{"encoder_activation": "squared_relu", "encoder_inner_norm": false, "encoder_drop_path": 0.15, "encoder_widths": [96, 192, 384], "one_sided": false, "max_grad_norm": 0.5, "batch_size": 128, "epochs": 37.5}
Rows from block 11 of the encoder of a small image VQ-VAE, named by matrix and row number. Rows with one number belong to one neuron. Each number is 128 + 24 x the weight over its row's rms, rounded and kept within 0 to 255. All counts start at 0.
After each neuron's rows are labels from the 100 images, of 14976, where the neuron reaches its highest value: "responds to" is what is common among them. Only what is clearly more common there than usual is listed. The data: larger renderings of crowded toy scenes. In brackets: how many of the 100.
# fc1: MLP up (encoder.blocks.11.mlp.fc1.weight, 768x384), inputs 96-191
# fc2: MLP down (encoder.blocks.11.mlp.fc2.weight, 384x768, transposed), outputs 96-191

fc1.262 [154 126 119  69  99 121 138 106  97  97 160 122 106 124 110 159 151 181 102 142 162 141 132 164 103 122 100  62 147 101 172 140 156 150 116 152 154 139 108 130  76 130  78 120 118 127 131 113 133 141 145 140  78  99 132 133 151  62 129 130 161 171 142 106 148 136 119 113 118 153 158  93 113 118 127 133 126 123 140 168 157 133 139 166 116  95 101 160 112 116 149 115 112 121 138 155]
fc2.262 [126  87 136 140 132 152 121 116 114 157 137 111 127 175 128 139 107  86 144 121 111 149 129 140  99 107 143 181 148 124 179 132  62 129 116 116 124 136 147 155 152 105  99 123 115  91 166 124 103 129 132 168 152 108 131 141 132  27 105 127 136  84 147 146 142 125 121 122 129 144 154 149  97 126 159 124 127 134 152 122 120  96 172 114 148 100 134  87 130 113 121 146 124 159 132 103]
responds to: teal object (59); blue object (58)

fc1.627 [127 142  78 100 116 123 117  77 116 149 112 166  73 142 117 139  96 119 160 139 154 126 163  82 158 107  73 157 147 120 148 108 128 154 145 107 115 123 108 170 120 113 138 135 167 147 141 137 166 108 156  79 114 119 134 135 113 141 120 119 138 161 103 149  99  97 136  84 152 148 122  77 144 169 110 119 138 140 117 171 142 170 141  99 124 102 152 115 135 180 162 170 122 111 128 152]
fc2.627 [155 111 173 148 121 152 150 202 130 100  98  87 129 127 119 148  77 192 125 143 111 135 104 142 114 164 136  96 116 138 126 123 143 133 142 133 146 104 114 127  85 139  95 148  88 143 188  99  81 162  99 151 108 127 102 131 139 129 122 125 116  77 128 111 107 143 133 195 130 104 122 166 149  78  75 122 146 153 150 113 128  98 106 148  90  91 131 134 123 167 106 104 137 101 151 106]
responds to: count: five (40)

fc1.343 [105 156 118 123  97 133 165 164 146 129 108  88 142 150 155 138 128  73 102 123 125 145  88 157 111 147 143 150  86 156 116 137 116 141 138 145 113 147 152 155 149 172 139 127 174 106  96  88 130 149 136 112 128  88 156 150 103 131 134 123  81 113 148 132 131 126 118 136 140 106 119 173 158 120 143 122 116 167  62  99 142 144 139 107 114  93 135 146  55  96 121 150 115 136 147 144]
fc2.343 [117 107 151 142 112 152 151 156 133 169 147 127 153 101 133 155  71 124 113 100 155 134 130 107 106 130 154  85 134 141 112 156 117 101 150 122 140 102 130 138 127  96 155 101 147 121 113 113 114 154 161 132 130 124 146  83 144  93 148 129 133 109 108 114 122 151 143 162 126 152 162 160 125 127 147  90 142  94 165 123  99 130 138 115 114 116 131 148 136  84 134 114 159 111 119  95]
responds to: light from behind the camera (50)

fc1.736 [126 129 155  99 139 147 122 123 110  97 126 124 136 105 100 137 105 103 140 150  96 150 150 158 159 108 129 108 122 153 156 150 132 115 151 161 160 131 139 124 118 119 136 121 141 136 155 164 133 141 158 168 132 129 149 110 117 126 129 137 127 105 153 155 102 161  90 145  97 158 111 141 121 107 115 160  94 126 136 139 149 157 150  87 143 173 108 110  99 137  73 133  98 133 116 141]
fc2.736 [148 100 153  64 128 122 164  99 128 198 169 123 115 120 133 123 168 175 150 129 129 120 123 139 115 126 136 124 129 120 155 119 121 191 110  93 157 132 136 126 104 122 104 157 113 103 149 134 112 104 121 130 127 167 116 161 100 133 122 103 160 119 153 148  96 159 139 159 141  91 153 113 152 121 124 151 105 110 155 144 107 143 129 139 153 133 141 110 127 112 185 138 139 100 168 144]
responds to: white object (70); its colour: white (35)

fc1.727 [129 145 147 106 109 120  98 148 139 105 120 146 152 162 135 133 114 132 127 157 152 128 114 128 155 113 146 115 138 146 145 159 106 117 124 175 142 132 133  56  72 119 134 112 159 122  84  80  83 117 169 108 142 140 119 141 120 123 106 109 148 126 159 122 119 126 125  79 145 142 160  95 136 123 123 125 119 173 119 118 140 122 132 102 109  95 167 144 127 160 147 106 156 133 153 155]
fc2.727 [121 103 113 114 157 193 107  59 111 117 114 137 144 132 115 104 125 103 115 167 102 128 122 122 146 149 107 180 132 111 123 135 135 169 138  71  97 131 135 136 146 127  99 104 125 132 158 165 148 117 145 135 161 145 143 131 183 100 157 154 102 125  76 125 126 114 157 123  94 139 138 164  97 113 130 126 155 152 115 151 128  97 129 168 122 135 147 120 110  96 132 134  96 167 151 113]
responds to: light from behind the scene (55)

fc1.761 [145 108 144 109 151 164 103  98  91 126 120 121 115 142 137 125 130 119 160 110 136 106  71 145 153 135 112 148 194 116 178 142 141 174 103 148 122 127 148 166 109  63 108 107 150 145 100 119 110 136 148 133 124 169 146 167 130 137 105 115 147  92 142 158 148 113 155 110 157 145 148 113 122 175 148 124 144 152 152 119 140 157 193 146 117 170 107 154 135 163 113 119 114 178 121 161]
fc2.761 [145 120 112 105 139 142 126 129 116 194 154 144 105  99 126 176 156  99 140 169 133 144 117 116 116 125 146 112 112 129 136 156 115 157 148  96 119 120 104 106 101 147 148 135 136 107 108 120 167 125 134 116 171  86 138 162 140 108 139  87 113 163 157  93 124 136 105 116 137 144 128  96 113 145 117  89 138 104 134 149 112 125 126 139 140  70 149 121 162  90 109  85 167 127 125 116]
responds to: count: six (44)

fc1.109 [158 140 129 133 134 146 122  85 102  94 113 140  96  92 114 111  88 101 126  96 141 136 122 147 131 114 146  48 176 138 148 104 105 125 130  81 102 100 159 134 144  89  81 104 122 131 135  98 165 144 119  71 135 108 129 123 143 153 127 123  96 141 145 125 100 104 139 112 134 144 165 109 156 159 145 117 166 105 157 129 100 126 169 159 143 140 128 122 108 154 145 140 145 160  89 140]
fc2.109 [112 130 146 166  95 153 122 146 135 168 131 136 142 126 110 163 203 108 144 122 112 107 119  96  84 122  97 122 138 140 109 141 126 138 130 166 145 125 149 107  56 184 159 110 178 139 127 164  72 113 133 124 147 132 140 143  93 152  93 164 101 146 148 136  93 114 129 166 151 139 133 167 132 118 115 163 120 127 120  98 140 137 111 142 152 100 120 150 150 157 134 131 145 162 147 132]
responds to: light from behind the camera (52)

fc1.233 [128 144 120 136 131 126  78 108 120 148 108 150 128 124  90 114  70 107 147 121 141 134 128 169 110 115 139 126  89 167 150 117 142 160 162 161 124 130 131 114 107  92 135 100 183 146 188 116  88 113 140 138 129 167 138  74 151 132 139 125 129 132 136  92 165  94 172 110 181  87  95 190 103 124 127 147 117 110 128 141 125 156 115 116 134 111 134 148 140 146 122 144 109 146  87  82]
fc2.233 [ 97 159 126 127 119 135 175 175 147 123 103 143 133  88  89 116 138  95 152 132  92 149 157 117 171 125 135 135 131 136 124 150 113 172 139 146 156 109 147 129 181 137 148 124 116 139 126 140 176 130 108 143  85 110 153 113 159 187 107 145 106 133 131 124  94 155 123 159 137 154 134 118 146 146 122 125 117 130 171 128 136 129 153  90 102 136 130 142 134 132 101 129 109  93 123 137]
responds to: red object (68); its colour: red (32)

fc1.165 [178 144 147 150 114 124 114 100 177 138 143  77 112 111 161  88 103 113 104 146 155 195 135 135 128 110 109 107 130 130 144 162 114 128 136 141  88 100 145 143  97 128  98 169 160 128 151 159 119 134 108 133 141 155 145 129 108  98 124 128 138 121 135 156 140 114 151  84  93 172 116 135 162 125 124 163 172 130 176 109 109 120 124  94 128 101 108 132 144 113 150 141 169  94 118 161]
fc2.165 [ 95 122  99  95 120 152 157  84  97 111 166 138 146 146 118 159 102 183 149 109 162  71 126 146  95 102  97 135 173 120  94 122 124  60 126 102 176 141 109 138 101 164 145 124 142 123 124 119 105 166 196 146 124  96 100 104 184  87 147 152 134 124 116 133 125 140 146 104 156 103 168 115  86 140 136 108 147 195 101 141 129  88 135 158 166 163 130  97 117 124 118 111 162 159 115 102]
responds to: light from behind the scene (54)

fc1.691 [139 109 155 109 118 137 183 169 137 127 154 107 172 141  99 134 122 158 128 140 153 120 107 162 157 101 154 153 141 116 105 134  76 160 139 134 111 111 119  95 151 129 128 116  90 128 117 109  97 124 113 136 104 103 163 137 137  97 111 128 145 135 116 110 115 137 145 137 139 125 117 107 117 117 157 161 163 164 196 107 147 133 122 109 157  77 116 166 115 150 183 117 129 112 141 110]
fc2.691 [171 167 102 110 138 146  95 117 139  89 110 166 142  90 108 155 114 102 157 110 136 131 116 116 129 143 141 170 112 125  93 141 142 122 136  97 119 113 138 164 156 128 151 126 132 124 114 154 124 134 136 112 121 119 125 114 144 125 141 124 108 128 119 131 178 115  96  93 123 118 173 160 128 113 128 101 113 109  79 125 146 175 102 170  99 162 115 110 128 100 124 117 148  99 116 155]
responds to: teal object (59)

fc1.767 [116 135 147  67 156 134 149 129 169 102 119 125 120 158 210 109 163 126 174 148 149 141 125 136 125 138 157 122 141 128 182 136 125 121 160 115 105 120 136 111  85 178 111 140 118 149 153 138 109 108 119 127 119 120 109 132 146 142 159 125  93 115 169 135 130  85  92  96 137 170 124 150 155 115  96 139 119  94 125 157 166 170 138 117 115 109 135 107 126 125 140 121 143 112 114 147]
fc2.767 [122 104 116 161 123 167 142 162 159 157 139 139 117 134 147 127  91  99 120 122 125 127  99 148 137 157 157 153 144 143 179 103 126 112 120 135  85 140 120 156 167 100 114 121 123  88  82 117 123 166 119 118 128 132 125 128 130  86  96 113 103 120  60 128 105 131 133 104 121  97 131  84  91 134 135 133  99 157 127 137 123 126 113 132 120 192 130 159 193  97 146 125 144  79 122 120]
responds to: white object (91); its colour: white (56); mushroom (34)

fc1.297 [148 111 101 127 123 156 131 143 110 136 154 142 165  93 157  95 139 117 132 141 140 123 134  93 157 109 152 107 151 134 103 138  94  98 153 107 130 128 141 110 110  67 117 142 121  80  87  76 150 159 129 111 115 110 107 149 130 146 129 117 101  95  64 124 103 155 151 150 123 140 107 137  98 120 110 132 138  50 190 118 152 135 147 118 139  93 139 136 149  84 141 184 146 124 114 111]
fc2.297 [110 121  92 154 143 144 139 126 127 127 166 119  81 173 130 191 117  89 140 129 125 125 171 128  97 110 106 157 159 123 131 129 138 144 140 157 106 137 125 145 113 147 121 128 157 155 137 115 104 132  86 131 143 148 169 125  95  59 124 130 149 159 175 134 136 131 124 148 113 161 125 108 160 154 131 150 140 199  39 101 119 157  92 139 114 143 132  95 110 173 103 112  90 149 143 143]
responds to: light from behind the camera (53)

fc1.685 [149 157 117 134 184 105 145 146 145 117 167 106 125 131 120  96 169  83 101 124 101 140  96 102 167 160 153 122 120 148 109 144 116 155 144 149  84 131 110 154 123 135 114 162 119 132 101 103 117 113 110 137 142 103 143 141 104 139 129  96 141 140 112 139 138 142 130 123 156 143  89 134 130 112 113 142 146 148 125 120 145 108 112 157 133 146 126 161 109 131 112 146 101 130  79 133]
fc2.685 [115 105 128 112 128 114 165 124 126 111  69 129 124 108 137 124 174 129 139  98 108 102  99 114 124 102 124 187 109 128 127 150 124 137  83 104 128 143 155 122  90 158 100 128 164 113  63  89  99 130 121 147 117 109 105 103 143 135 155 101 135 104 105 118 157 119 141 182 131 127 123 175  96 146 108 139 116 135 161 150 138 128 107 111 145 130 150 126 135 113 114 143 112 137 105 123]
responds to: red object (61); count: six (40)

fc1.400 [ 96 140 141 146 143 149 125 104 119  78 125 129 116 169 109 108 161 121 137 151 124 138 135 105 142 152 148 133 108 128 102  99 151 118 140 137 103 134 146 118 111 158 135 115 127 126 106 115 170 122 130 152 117 155 128 188 152 123 106  98 130 172 171 124  98 142 129 115 124 118 139 111 177 159 120 146 134 113 192 132 169 109 127 113  83 130 109 139  88 152 148 163 135 125 174 126]
fc2.400 [138 147 182 100 128 101 112 173 168 162 103 109 131  71 142 169 131 151 123 110 146 144 164 116 102 118 122 103 130 160 120 121 127 140 136 137 132 121  95 116  99 101 144 147 103 147 136 125 147 118 124 144 143 110  91 112  73 126 150 114 138 124 121 112 162 136 129 142 108 165  92 100  73 117 111 137 128 102  95 128 106 156 128 151 106 166 141 112 172 149 121 102 128 147 114 136]
responds to: light from behind the scene (59)

fc1.546 [160 165 135 121 111 166 117 146 103 115 117 157 132 168 143 132 121 151 114  97 141 103 130 122 103 123 115 117 149  70 143 155 113 107 136  84 126 149 129 109 138  86 150 134  78 114  76 132 151 156 131 127 120 140 174 124 167 139 155 134 105 138 135 136 116 135 117 171 123 136 130 121  88 115 169  71 105 169 140  70 131  94 106 143 149  75 143 179 123 114 136 113 130 137 128  99]
fc2.546 [106 139 121 143 144 118 113 124 122 140 175 123 130 118 142 172 143  98 120 146 127 131 159 147 131 162 142 130 145 160 147  97 141 127 139 119 129 114 130 150 133 121  82 147 185 154 148 138 117 127 135 146 141 105 147 148 110 114 101 136 121 106 137 157 133 120 150 114 105 120 125  78 155 167 111 131 167  89 111 166 165 150 122 139  79 123 125  94 162 124 143 133 137 137 132 134]
responds to: light from behind the camera (52)

fc1.132 [153 133 121 149 175 151 134  62 148 147 125 154 157 125 105  88 126 157 135 105 121 122 136 158  89 155 153 151  95 162 140 132 122 123 134 124 122 148 142 126  86 117 134 124 121 113 115  99 190 123 112 132  98 125 183 133 131 110 102 133 117 101 131 124 166 113 126 121 157 106 102 124 156 110 147 134 134 118 136 177 157 131 113  99 122 167 132 102 119  81 147 121 124 143 144 152]
fc2.132 [ 72 134 117 140 126  96  67 180 111 115  97 149 134  99 147 136  81 136 129 115 125 137 129 132 149 103 157 122 146 151  95 132 152 104 156 148 138 113 120 161 111 124 148 121 116 170 182 129 116 153 137 121 136 166 137 152 180 139 150 133 113 129 122 134  70  97 134 120 138 133 120  96 148 124 138 159 115 152 143 169 134 163 137 113 105 102 149 141 137 153 126 137 141 108  97 116]
responds to: light from behind the camera (53)

fc1.735 [ 88 116 210 143  85 125 142 157 119 138 138 127 110 133 116 115  59 158 116 103 142 139 111  90 121 102 149 101 139 158 132 158 175 146  67  85 112 147 127 129 163 139 117 115  87 118 174 131 123 128 145  95 136 150 127 119 152 144 142 142 131  68 124 107 150 123 110 178 148 125 134 142 172 156 146 161 121 135 152 129 105 135 124 143 136 182  98 132  90 119 142 134 121 136 116 149]
fc2.735 [ 94 125 114 140 141 129  89  86 132 106 172 137 145 156 120 154 117 131 125 114 140 145  98 119 115 123 111 107 129  99 189 137 143 183 103 129  91 110 152 106 144 161 128 106 157 121 150  97 158 138 137 112 205 138 115 126 108 122  98 121 142 159 135 136 136 121 134 120 127 161 130 148 120 155 108 138 133 143 153 146 140  99 127  92 118 154 152 144 103 111 113 134 113 146 155 125]
responds to: airplane (30)

fc1.724 [101 178 153  88 124  88 154 118 146 157 119 128 137 120 109 144 163  47 155 132 144 152 139 127  96  99 122 114 127 149 151 111 109 135 142 125 112 126  80 129 124 141 116 141 117  83 126 145 109 123 147  97 162 103 142  95 114 138 149  96 165 124 151 116 194 118 119 110 140 110 108 175 126 130  91 152 111 124 126 130 170 133 140 119 154 142 161  82 135 138 133 153 142 161 100 143]
fc2.724 [148 102 144 107 121 119 150 186 163 139 130 135 117 133 125 156 168 187 149 129 126 152 111 121 124 147 133 123  81 122 145 145  92 119  80 120 119 141 132  81 162 113 112 108 130 135 158 142 144 107 136 145 113  97 146 148 116 126 153 149 132  98 135 124 132  92 153 132  84 158 107 107  96 136 137  78 154 162  72 175 119 113 136 108  90 118 133 150  93  75 117 106 125  97 103 114]
responds to: red object (81); its colour: red (49)

fc1.540 [104 120 112 123 151 150 121 131 105 114 167 124 156 164 130  93  74 118 135  89 164 158 133  89  89 105 125 122 142 137  93 147 146 155 127 127 120 147 152 163  95 114 163 111 125 132 161 153  82 119 177 130  89 124 122 130 137 143 118 124 135  65  93 117 113 145 100 136 160 132 121 144 179 115 152 155 103 126 106 122  94 132 150 101 163 135 142 120  63  97 135 156  98 100 123 130]
fc2.540 [166 143 127 115 102 140 174 127 152 173 139 129 146 135 149  88 152  69 138 121 142 114 125 131 135 106 159 139 124 132  91 131  71 167 133  89 142 106 101 119 123 150 131 161 142  90 131 143  92 142  95 122 114 125 122 147  97  88 136  93 129 158  88 130 148 123 157  79 135 127 139 120  86 139 145 131 132 130 138 122 155 111 147 117  98 112 141 132 182 169 116 139 129 126 118 127]
responds to: count: six (41)

fc1.209 [173 157 105 107 137 133 159 150 122  91 149  68 111 150 113 164 126 204 124 121 118 123 123 153 109 135 126 158 151 141 128 128 154 122 134 133 136 138  95 104 108  99 154  91 140 115 117  88 151 114 188 138 108  78  96 148 104 110 120 136 114 170 128 133 116 100 162 122 144 156 160 122 139 120 130 140 125 152 129 142 146  78 109 152  92 140 125 137 112 110 117 144 105 144 151 149]
fc2.209 [ 98 106 135 146 115 162 132 117 144 149 186 136 126 115 136 167 124  55 130 149 139 149 119 131 158 133 110 126 129 144 188 124 130 168 130 118  86 120 132 125 176 153 121 122  87 148 100 112 144 156 129 116 120 134 112 145 130  97 111 119 131 115  99 149  99 136 132 158  91 129 149  83 162 162 106 119 110 141 145 144 111 132 126 129 125 163 128 120 112 174 153 133 128  74 125 103]
responds to: teal object (76); light from behind the camera (54); its colour: teal (40)

fc1.499 [116 102 125 139 117 158 138 140 125 111 142 114 110 148 122 120 101 129 153 158 141 141 157 114 155 110 151 136 171 147 145 168 123 120 118 113  93 114 118 151 118 153 188 128 115 160 113 142 100  85 156 166 138 120 138  99 122 129 147 145 148 156 124 119 122 148 104 190 104 120 128 123 129 152 110 111 125 133 108 145 134 126  89 126 154 135 143 103 101  94 100 114  79 114 159 156]
fc2.499 [143 135 156 144 126 120 156 152 142 180 104 142 137 115 115 141 148 141  98 129 134 112 146 142 138 118 147 108 115 138 177 130  99 100 149 118 131 122 111 104 157 114 123 123 137  89  90 126 192  82 104 132 100 103 135 129 111 141 129 116 120 134 155 133 136 120 117 145 129 142  87 146 117  87 149  89 126 122 116 136 110 144 162 140 110 151 114 131 162  71 107 116 153 154 109 175]
responds to: airplane (29)

fc1.537 [104 114 129  81 141 150 113 147 125 117  96 119 106 129 112 173 127 117 133 146 112 115  94 141 129 138 136 155 100 122 106 131 120 129 138 155  87 114 120 119 141 133 156 182 140 108 105 150 102 118 142 116 151  85 198  75 103 134 134 108 104 151 118 136 138 141 123  98 120 145 102 112 135 117 104 132 117 115 164 134 111 177  93 150  49 117 115 128 132 130 143  88 120  96 113 143]
fc2.537 [105 144 110 121 116 129 173 133 127 137  30 125 173 138 125  60 115 122 129 106 152 140 153 163 141  97 143  93 174 147 117 129 144 132 152 102 162 113 142 122 149 129 182 126 117 174 136 110 121 155 108 122  86  96  97  95 125 131 113 138 138 124 129 132 123 114 122  98 158 150 139 143 119  99 120 163 143 143  99 148 137  71 131 123 132 145 145 150 158 117 122 136 129 133 163 113]
responds to: light from behind the scene (56)

fc1.300 [150 128 132 154 130 141 146 125 143 147 110  91 140 142 132  76 178 154 110 183  95  98 136 107 136 155 118 126 138 124 109 167 106 133 175 132 151 118 142 142 120 128 147 110 193 124  98 107  19 128 104 132  99 148 124  76 104 142 140 126 160 146 112 118 151 132 103 121 128 137 140 133 139 147 120 103 174 140 118 118 127 123 111 150 100 107 106 135 100 126 129 130  75 133 162 108]
fc2.300 [146 130 107  86 118 123 137  91 119 114 167 116 133 110 135 116 131 127 114 122 148 149 113 105 119 143 156 148 131 143 128  82 113 112  96 124 124 175  96 118 142 117  85 137 135  84 137 106 186 128 111 141 178 130 128 154 119  78 130 111 144 136 121 111 122 139 132 147 138 155 100 119 119 109 149 127 120 103 136 136 118 134 157  85 205 120 132 110 142 194 124 119 142 139 109 116]
responds to: light from behind the scene (51); mushroom (34)

fc1.460 [ 74 141 135 103 125 121  76 115 159 169 130 137 131 124 137 127 114 147 162 124 106 103 112 143 109 116 154 133 131 162  93 144  99 134 121 100 105 117 112 140 155 150 147 129 190 137 119 155  83 136 132 115 121 100 123 166 114 114 106 129 116 109 109 153 136 109 117  68 113 146 133 140 161 133 143 155 137 150 151 139 130 107  98 149 109 136 112 162  96 195 132 125 115 113 147 107]
fc2.460 [142 126 170 121 159 143 162 144 149 169 128 116 123 138 139 187 150 125 111 183 138 189 159 133 125 132 168 121 120 120 140 126 160 192 123 146  95 138 119 128 112 115 141 140 130 129  89 117 128 159 131 124  94 168 142 134 132 136 105  98 124 118 103  74 151 132 142 162 104 127 119 113 126 127 125 137 155 129 117 138 150 119 107 163 159 111 140 106 110 151 127 116 126 120 144 149]
responds to: count: six (49)

fc1.498 [165 158 130 124 111 112 115 150  81 120  96 108 104 156 123 170 139 129 116 136 108 117 114 136 128 134 152 121 160 149 114 115 120 129 180 166 125 151  70 105 121 137 102 137 164 128 143 116 149 149 108 123  99 178 150 145 144 116 145 107 147 143 127 115 116 140 135 114 136 120 131 134 110 185  99 153 141 145 124 123 128 157 104 134 114 151 141 145 145 124  64 168 206 124  89 141]
fc2.498 [101 176  68 132 143 155 133  72 124 164 119 131 168 117 117  99 128 146 120 147 126 158 116 118 139 125 133  80 127  87 169 159 165 159  97  91 140  90 167 156 129 160  85 119 161 120 127 154 118 142 129 138 119 128 155 132 131  98 121 124 121 132  78  97 108 126 117 156 126 115 121 142 133 114 124 152 122  95 179 114 142 126 119 114 157 150 135 140  94 127 148  99 124 149 166  97]
responds to: white object (71); its colour: white (38)

fc1.230 [167  91 101 117 130 108 117 119 119 141 130 147 153 149  96 163 125 184 137 120 138 104 141 108 136  77 143 100 111 140 147 110 121 115 143 131 119 145 131 126 142 168 138 108 123 142 103 154 104 121 117 139  95 130 137 163 106 132 131 124 157 145 105 112 134 142 154  99 140 133 138 161 170 143 155 168 145 107 159 141 102 142 130 142 139 145 163 170 136 128 111 157  78 150 163 132]
fc2.230 [106 128  91 157 134 105  74 125 114 170 120 124  88 161 162  99 140 143 125 116 134 152 108 132 123 132 163 126 114 130 183 118 107 138 117 150  77 126 130 148 107 122 138 129 119 165  86  73 132 141 126 169 151 106 119 109 111 170 140 133 106  95  56 152 151 147 138 146 120 108 148 112  82 133 130 168 166 101 120 117 153  98 135 112 173 126 156 143 128 123 126 158 133 116 152 139]
responds to: count: five (41); count: six (41)

fc1.194 [128 162 133 111 119 129 174 143 139 126 143 138  75 164 145 132 134 127 107 142 105 176 139 138 127 107 102 179  93 129 113 112 128 112 123 105 149 101 117 145 107 112 146 137 109 132 157 111 172 136 169 127 142 135 107 113  97 102 123 177 105 177 172 118 153 160 112 137 107 134 101 101  99 155 102 136 122 132 129 143  92 115  99  99 122 127 126 129 118 107  95  92 137  83  88  98]
fc2.194 [127 147 133 104 144 103 102 145 110  93 129 111 141  99 124 111 120 152 159 127 110  74 114 125 107 117 223 138 118 154 136 144  80 141 147 147 101 147 121 162 112 103 116 117 125 108 134 133  67 149 145 121 118 102 145 134 148 105 126 143 148 118  66 150 109 107 136  71 172 121 134  98 126 121 160 152 144 168 112 123 141 132 133 108 155 143 120 119 115 163 124 170 184 174 116 152]
responds to: light from behind the scene (53)

fc1.486 [145 107  82 134 122 135 150 124 139 141 141 105 146 132 130 133 133 141 113 120 118 143 146 161 165 158 132 112 172 154  89 131 120 139 117  98 113  57 131  75 168 123 129 142 133 153 124 114 100 121 130 117 138 127 122  75  92  97 163 127 162 134 106 126 143 133 107 134 126 123 145 112 165 134 135 107 139 122 115 186  95 161 180  83 114 117 132 160 102 102 132 109 131 108 171 106]
fc2.486 [ 68 147 144 177 140 157 138 153 117 124 136 136 126 129 152 132 113 127 135 105 144 142 120 122 148 110 117 117 104 147 141 147 106 102 124 133 162 140 164 129 120 116 135 111 135 103 121 141 145 109 113 141 103 118 110 138 113 118  89 150 118 186 192 140 115 146 133 194 106 134 133 155 104 103 106 133 136  87 118 105 136 110 101 151 133 158 112 118 159 147 137 166 129 135 133 126]
responds to: airplane (33)

fc1.95 [158 163 151 128 122 113 124 201 127 145 118 161 159 127 131 143 141 150  99 116 142 113 151 157  94 112 164 126 137 117 133 117 137 133  88 170 118 157 105 152 151  81 140 137 106 101  94 118 173 154  96 105 134 113 145 103  91 102 170 106 110 102 122 125 157 147 120 171 139 143 127 111 144 134 150 150 120 126  77 136 125 119 116 144 128 148 149 143 136 121 144 120 152 128 143 123]
fc2.95 [ 73 123 129 150 137 162 120  50 138 179 138 138 118 145 124 143  96 169 151 128 129 151 141 108 129 132  97 149 122 178 163 132 154 135 126 109 112  96 125 102 147 145 138 120 169  87 105 128 143  86 117 152 106 153 117 129 173 164  83 132 124 138 151 106 127 135 167 146 112 128 131 141 137 114  94 127 128 117 139 123 106  79 123 136 122 155  97 123 133 102 124 115 138 124  98 147]
responds to: teal object (58); its colour: teal (38)

fc1.58 [119 158 141 201 118 112 131  99 162 128 113 123 139 131 106 151 123 136 148 176  94 115 147 142 144 101 131 167 187 127 144 137  92 130 109 100 132 102 100  79 130 160 116 154 132 149  99 117  98 159 170 142 158 136 162 122 106 105 140 129 101  90 182 127 119 136 146 145 127 155  96 144 142 144 135 100 137 106 171 168 133 135 144 122 127 120 137 156  75 126 129 111 140  89 117 117]
fc2.58 [111 134 155  63 111  90  93 145 125 161 129 148 142 131 126 112 126 112 137 126 107 110 145 141  79  91 141  95 128 138 140 115 173 133 139 157 157 128 128 134 144  83 150 132 180 140 154 132 103 113 128 116 123 149 115 143 107  48 170 155 130 161 116 123 137 107 135 141 134 120 137 143 133 145 142 156 124 126 109 105 149 143 117 131 145 107 147 151 129 151 151 146 128 110 127 109]
responds to: light from behind the scene (61)

fc1.753 [145 108 119 121  87 119 148 102 105 145 144 117 134 120 118 142  82  79 141 129 151 106 127 124 150 102 123 110 103 126 150 184 131 141 181 107 132  89  71 107  85 149 123 102 160 133 161 128  53 134 140 124 126 113 133 105 137 109 143 120 105 181 185 105 157 128 169 119 154  84 140 160  91 127 142 204  87 153 128 124 145 139 140 134 117 122 145 149 122 117 111 132 144 163 112 135]
fc2.753 [117  95 144 127 122 120 136  81 167 156 126 113  83  82 101 103 116 192 128 126 138 112 130 137 127 126 121 153 143  80 174  74 129 151 146 150 123 134 118 102 149 119 123 142 118 144 174 140 138 112  96 141 120 141 119 190  75  98 145 144 113 139  32 132 153 146 132 124 129 123 115 148 101 143 102  79 157  80 148 111 134 134 102 116 126  85 124 147 136 109 124 147  94 130 145 119]
responds to: red object (65); count: six (41); its colour: red (26)

fc1.619 [117 147 152  92 136 120 122 114 170 147 170 124 159 170 131 154  39 136 135 126 111  78  86 114 120 132 121 126 150 142 135 169  90 122 135 139 147 101 139 101 174 153 105 104 137 111 149 124  90 170 135 138 125 135 111 125 120 108 123  97 145 137 111 122 108 102 156 141 148 132 110 114 146  91 139 123 124 116 116  87 129 149  96  90 103 120 134 129  88 121 136 187 134 153 134 130]
fc2.619 [133 153 114 153 138 153 127 172 143 121 149 101 139 114 151 119 158 126 141 152 124 109 155 137 148 135 119 112  95 143 137 104 137 176 164 103  84 109  63 155  80 155 104 139 127 153 196 154 102 108 161 145  97 161 112 129 131 110 103 132 100 139 149 149 149 139 121 113 127 149 162 136 109 147 156 112 113  79 133 162 141 207  71  92 119 121 143  93 106  89 124 109 127 120 133 134]
responds to: airplane (29)